python train.py --num_classes=4 --patch_size=[6, 6] --width=128 --momentum=0.9 --nesterov=false --max_steps=24600 --final_lr_fraction=0.01
Rows from block 9 of a small class-conditioned image flow-matching model, named by matrix and row number. Rows with one number belong to one neuron. Each number is 500 + 50 x the weight over its row's rms, rounded and kept within 0 to 999. All counts start at 0. Numbers have three digits each.
Before each neuron's rows are labels from the 100 images, of 14976 (inputs lightly noised), where the neuron reaches its highest value: "strongest on" is what is common among them; "lies over" is the class under the peak. Only what is clearly more common there than usual is listed. The data: rendered made-up planets. In brackets: how many of the 100.
# fc1: MLP up (model.blocks.9.mlp.fc1.weight, 768x128), inputs 0-127
# fc2: MLP down (model.blocks.9.mlp.fc2.weight, 128x768, transposed), outputs 0-127

strongest on: lava world (98); full (53)
lies over: planet (100)
fc1.300:500435560505489480535515427506535503547475539501478566499525503484512481506597535496438546496473540466474498528485484425511505532455491625501534449624465535503529407446486443440540486454405450614480458488477503415509644447570483641461481481426514458480510424501504525567430490439492551449434522584537471410493512482520552470513513504486464582456385552571447453487468474473599487432551
fc2.300:541533449486468506475536552606369599494477599496482564542530436383525500501558575486498453565457482452494479571462445458493537487462508531466497534381561546598504427496518464485437479542588529390548493465471515490488557528621488444543521516399531489518489394555494579494562523486503560405463524541542463450474597481474535559474481501485537470549494546555470531528469471412570513485516

strongest on: glowing rim (74); crescent (69)
lies over: planet (96)
fc1.585:581492554484529551551515455501504514448677493463407484532508494423367522477479454380387506537507497445492520583350529486593529525533514599597552508551432505471495467559559540480476514533485490513453461477489484468480573447516555423497437518452524452484468512439497550527519510439508496503496538577537502472486514533503521476489471470536496517525468497617507430530586533456526504382574
fc2.585:571546485535514414495570548544425531483592500461480602500553565471674603558399556411527502549549477518449522567464577509496534533468542469434627398438421507520593430499491443527490429431549487487545512512434499479517466507551549561485549507398489543511541516489511470454514515420534552458469542449544447463472487469472492569544506480531513517523470501574421486528430495537514505516474

strongest on: lava world (99); crescent (87)
lies over: planet (98)
fc1.311:559507525473513533449455512406497506476456499471418518485524476534468532542439494433471492517492481519484470515472597481304457518470517628498479560500562408490487569526470486574444493513475466537438505508487476514492580534461500359550498497516499520533448550402417478479526465499460428508586513659494579565508413516493484510450376449517515494553494510538442510479451565524525548426539
fc2.311:475501448517523500472529527504492521505508561480545557478501376456500467338483543581501556479431537517374501568469435491540431448540499474464469515509512538514550518501423480467487519518544569504730536462509492473394552473530486489531467597525496523446497502484529408491510486502494454418458510469499378484440549469468493469529422571452440445477520553441528516578508493484589453505538

strongest on: desert world (39)
lies over: planet (67)
fc1.256:509463500475442544478470510493457453752437514516491511477493522555569551517489664432476506489479487539372484513535505356475491469543517389466479557469517494472534518547542480508565545511449515560422519522417529519543492464491516394561534470525488558454474496406479367479533462460481451508504502504502490505444581496463489487518457461526546486505464484488480540490439516462509509590491
fc2.256:555520477492573478410500482486525522363527479479439597559529672517427509470451626416525601477525467506555507574580486501555464427569448506492505498455488505524506486500498549495543482527517531547440491433547509506436535549467519423504434485565486523473552505430511483525400525458556561480517552457459471437601523480508526472567501488470584453490549479599428437504547479476571431447443

strongest on: cloud-covered world (86); full (61)
lies over: planet (100)
fc1.58:410387529461482500483513525508469451528614513513532570418485526339520471540582484538504450498590500454508544464452399467409484430493472649522513446545474518454539476484532489534478417497472524572453501450466494466481504454486511634469465476501520489476414446405572524530545486438446454550434486437573417482451503448461533545477557534514481455514410493528531459537515499439466432526471
fc2.58:581545406496510449473571501562450502456471551500417537557539489472543494470503517456470446625481402447542449575518416512516461521435541463477496500369589565532480473437532453449535477590592582397502474467434568468508533498503495577479489451453544526507408465541542583494488513528469548443451436470524449439600530565421521577528458503539516510531487530495454528506561459435574546517558

strongest on: rings (98)
lies over: ring (92)
fc1.631:493599476483480591542533417381523520421489513540512517561516468502549558482487608408471528453456553492521417438397563370466477516560492586608498476513520486536530488477513519446496502504538490462517539438394421520560533529413482647466444500518490482500476544428464474516496517520486553455503366462471482569453515436520436501557483509537491491449498453597460434492531473503467498476570
fc2.631:455425526452495396574478522491521563612442456530458569464502422464420529488477409521515443587395497444478420454560356491483507461508481434475453502562591502424514583467515496534515504487500562527515566505633512501424501476516401471461504447504488526472443516495568388549478568619490442486515491478514498598456509513489549554433498517522479463506588477562495474502513505469527436509473

strongest on: rings (100); gibbous (54)
lies over: ring (56)
fc1.218:594536475501490490468479528553501473451311473539445440483495488542454502488419617388524513515471509491495494583530525351433440512523479430503522539444472545419450542493487502461541523543543454406612431464490480513498430529469577394494481467494485466479503445440472588515508450471453521481492444461509486446519585503426441468490505530494432486518538448614528533491424486438479542440519
fc2.218:404563430520506525408488462498479437546467541433491467536498542523599417405500459465570420477551408486414537538535502536502504435424491581491528455510525521469427554482571452439528476520584540489515535432415495551609452488462486521433494493553465455481466540446590521517488507449444466515477458491412459431524492591471391436505420528507569504530475509576507485564487467466575479515627

strongest on: cloud-covered world (35)
lies over: planet (79)
fc1.755:504482522399474426442518515499497471578474539524528450487435492436479551580488362587474378508565489531422562571383503523443425484504483447536479480539488510466482504560554553438397522486516493469502435556419502479297487516465544455484556423518437513509457485432488504518559426454472494527472445438496469507474463449445495493447494524588564518432507501550480468573564503498516476538476
fc2.755:434537439567444554484536491506485485401417442415579348536484586531436473519600574497503471494546537489404489474457536433503547517412495557511521579427509479492470466520544428470601572586577497434511507482523529500386547459568507498521490579432440498500470439548435497505552486399459515505519535440490517364535498470455471439501520487514509493503437569419502546503508525490493499484540

strongest on: glowing rim (93); crescent (61)
lies over: planet (95)
fc1.276:454506452500495423502544496517486483497511460485459463494482450570442460529508647468536456550452420481472506429619459531591473472451447557398470499416452527503534503509475455477772488505507473491481477531565457456540455480502452483509472447475471479485502535494465574514498475502501560468473550438462476400479484559499474441572522487476464500465520520588487566430485435474455526398482
fc2.276:488568524505525519562488493557587486601488493527483455512421527614503503501528481411586537436484515562589471421515494456469510510576525452478508505460568473490547539495523547464469576488503431577466424454585450491504510511444445538522585565592495463539503464530465408448499548466537531596514516594434530409459527542553473494517468509455510552449386466572535579392449390527538516435517

strongest on: cloud-covered world (53)
lies over: planet (50)
fc1.78:504537414498430506455529467456467495661497506530515493532531471580550534405486489505425453564423424423570408502457493549579492562471492519479448446469437494569442476456444461442414440461455413534596464502503427480412502496513481460498471540479474508402539497427497585459506454510450491427479585409474491515554461552558490470495466518580519573507569409475447522460435507549541494527555
fc2.78:531452488470449468451474539522484493572573528578530552487537541502533451424513592490405627456490555500487556541501481486473357502619473437503417583488453471585552473511433557555509464476443554614519436500509451456434546440450505410596468528599518499515529559492510385493513449467524505484499513472525510423607459438491524489481532494404502404497518512529503521495438545465516484514477

strongest on: desert world (31)
lies over: planet (71)
fc1.540:494476426476521553517463397491543457579443411429575537480487534447449418335426578357427561411443460430648399530476533484507474503495548436531575523487498498442409506549556428464416459477470524481587487509444543496459495503441514433509519474482498450439542494451434587485525459477470502471492481453482506537542493491442451481481411477493469490499495465502513481507461511477545521511494
fc2.540:478502512456546481578467556399525477534500424456606489600425513480483491416501507638532481557511452480563491445534518563527562570404479498601486503520483443403506550545519459514491554519574525566542474469479456545445469525419478527528530547448338557463506539564501472508530512517427485490551469497463516384450550528475451420516587464539456485513515552484469544540561547548423481510418

strongest on: glowing rim (93); desert world (73); full (63)
lies over: planet (100)
fc1.459:578492551487586504596525485521480486495520490560450580536523536474480523576543470475452486503488515544506431503537531518506479542493450530524454498495531493472527469489497462502312529466476493560417523522454493469520626469513519303523458446457545501502484469517499502517461504513480519510509513248525516512519687478538501456531502508514500506507505502481501464471485494539492467425527
fc2.459:569481559503529542450543505496480452453512414561451456413480500478544478564431535555510483459470540527482505575500474513478460451532414511533514400535479526478554451502468469540557480451548539539634547440471537542566604540509642561522496529455448475450549465460518522470492428399518496471453477430530463426491525499451539454497485516415385413472506490550345473568412527516485424534516

strongest on: glowing rim (88)
lies over: planet (98)
fc1.251:485463485485479432431496440555525455511413497489569382453512477423465578415599488453491456502598462467519546469366429525596434445521547633580489426542396487490481386515502434500544478421478506490476506523463505500390474435517481586516457514520448471471449517463507538584470505463541484546486511436576459449486448454506548620498527468537526505501471500509559505511534580510495504506509
fc2.251:534575455424533546456549484524502530454440512483458543518429538476510410449570588482503535396495467557564479587529488463422424521450525435519538445441471535476511472559461500413459521450527560501502527486492492447666548495606532517567513503451485537484464422472458504520495571427536607421459571531453497459476491435563495403527500498419480463397420516528435478499552513492590528556486

strongest on: lava world (65); desert world (35)
lies over: ring (51); planet (49)
fc1.621:549455464474498503523516483499443354509378444451404520447500508459506496540528440528415546500516532505476529517508455460529427449449537544537556549493496513409526561442553495521483428541438525708464501473395481466480584552498507527531513509525529518497467496343498494503518488393533476529497481479549482583528480454489513525429487495494500474580451408602495515522463522465508465390509
fc2.621:520523460510489483493521537523396624531380549566540492455508424460521510549530525493458514647491442454446481553535425534516560471458423510502474469420493530547534449507495522516409427507540522499575500517491480510452640628512508489583521511445510496476515429610451556505459506536617552466496487446520523456433552478586549460509498493513433468577495508483376519498495503485522406490459

strongest on: cloud-covered world (57); desert world (35)
lies over: planet (96)
fc1.732:545497518441459487497542464481521540589453552577466386546492507486507442503417462456519421527431437484516579582410512569463395480576478480455474486516393553576472419493482590437631513505533439577506495508511477428465518501511473519424476473495469497470424500439501570511531520442460416387477537453479499489418517549468467391508572537578540576477522472508417494533568465503473539499492
fc2.732:483552473453402514511518408494519488492483479487431458506527501596372468447533532416505493535489437455529503536514436422525494423515498484544502518524622515372459519438583518394461510549489469531480448432504538472385553535478487417488506387571469515578490443540447529566439536485513497588481454447458526393438516588587500456533464562516467512466468519503534513425511440474535485574468

strongest on: rings (73); ocean world (38)
lies over: ring (51)
fc1.491:416514512472494492450504498501482442385524472454488454529494502416314470655520609398464492444569506474516539463418464514440548415477541517611578472505470496467512526521509438522470509508435515584459495515466497461566525483443456496559485426487482428517497526457437560548507510458529547530498468523610484588481540516528481615521465428464515494534502446422510507458497576483556459458504
fc2.491:463417493559487627500491431574510535534422539509422438431537468495495560446479554435514504484376593518486508496431458472605520438554466550372468554548537493549447495463504490493489526507488485472482511420526529471331542528535476528501456485447524462502473439550521537508492470498496444507509555472588514485570484468498539654511484517422427456509518405400428529518515528524466478482562

strongest on: rings (100)
lies over: ring (93)
fc1.61:540481531471480513481499496529537498442445481510491465463489507435435523476458583491566504443484592531400499483443507439361433445488517511558527483471522503485496497457533524518482485467563542483516523399482518477490406558396499543424516482551550432538461536440456400518497472436575493458510353477462455591442366430471459545496525516494479503515494493660524491469596486473446543397469
fc2.61:446514426500566478491423507421498528498470604523451529487576687590389497481478462581451459550462432432392554483618427496498452459516428421527466509470520474453437523444514482509526476546528606581452490490584462497461523545486412507517549459571515450440467508482482517529570487526471466506536437553418498407503491570556440478458517487533541464566504535504493498497497502448518522558521

strongest on: cloud-covered world (62); gibbous (55)
lies over: planet (100)
fc1.695:469484529499531591505503502492516529547540506467503502473500527461575612603572356450454520571472467529504471499447490543401517537498474460527505431472460527488578464460509480493749423467467474536469463429384474502464498546510539440496434464429533544446515488506495471562493490454500531464482538388526464612460467517519545505514485479442514532510495443562509431445470466478477539467577
fc2.695:485440528451464520500555446478437487437471427445421454498533578488423576464475396512460475504429548510518499481368500535548504598458507460428536473539542486442503534554447381445447518494493434474432506577525548542473478415524486516452547439460448584508360461584500460504459514501477421494474589487556494424445474401557593541542473534536471493476512497482443464521531551520475426563442

strongest on: rings (96); ocean world (34)
lies over: ring (92)
fc1.365:505577456505433555580522509565574515532377523475542453509526517541494447587465481479505493533433412409489476443502473426423432476451469406567508457530407531562429507414460462429443420522458457575430402521450466448469508484478561507434432578469502423462522512587543532425473569537505561450444539507441490481550535510446491481458565534600475506487502468539478538507482419547482450554454
fc2.365:557550510473422457523510501434603473379451420491360582481485531424476396420547471627446462519568438425517521479445497539498479465462484405520499512572502478390425546472513502524541416476503515518483527578515524513580520483522598486503477493537452476550511578480553521524560537518494519495462393459481502510441521539463449459412514497545481389499592507513541501526531576486480449487541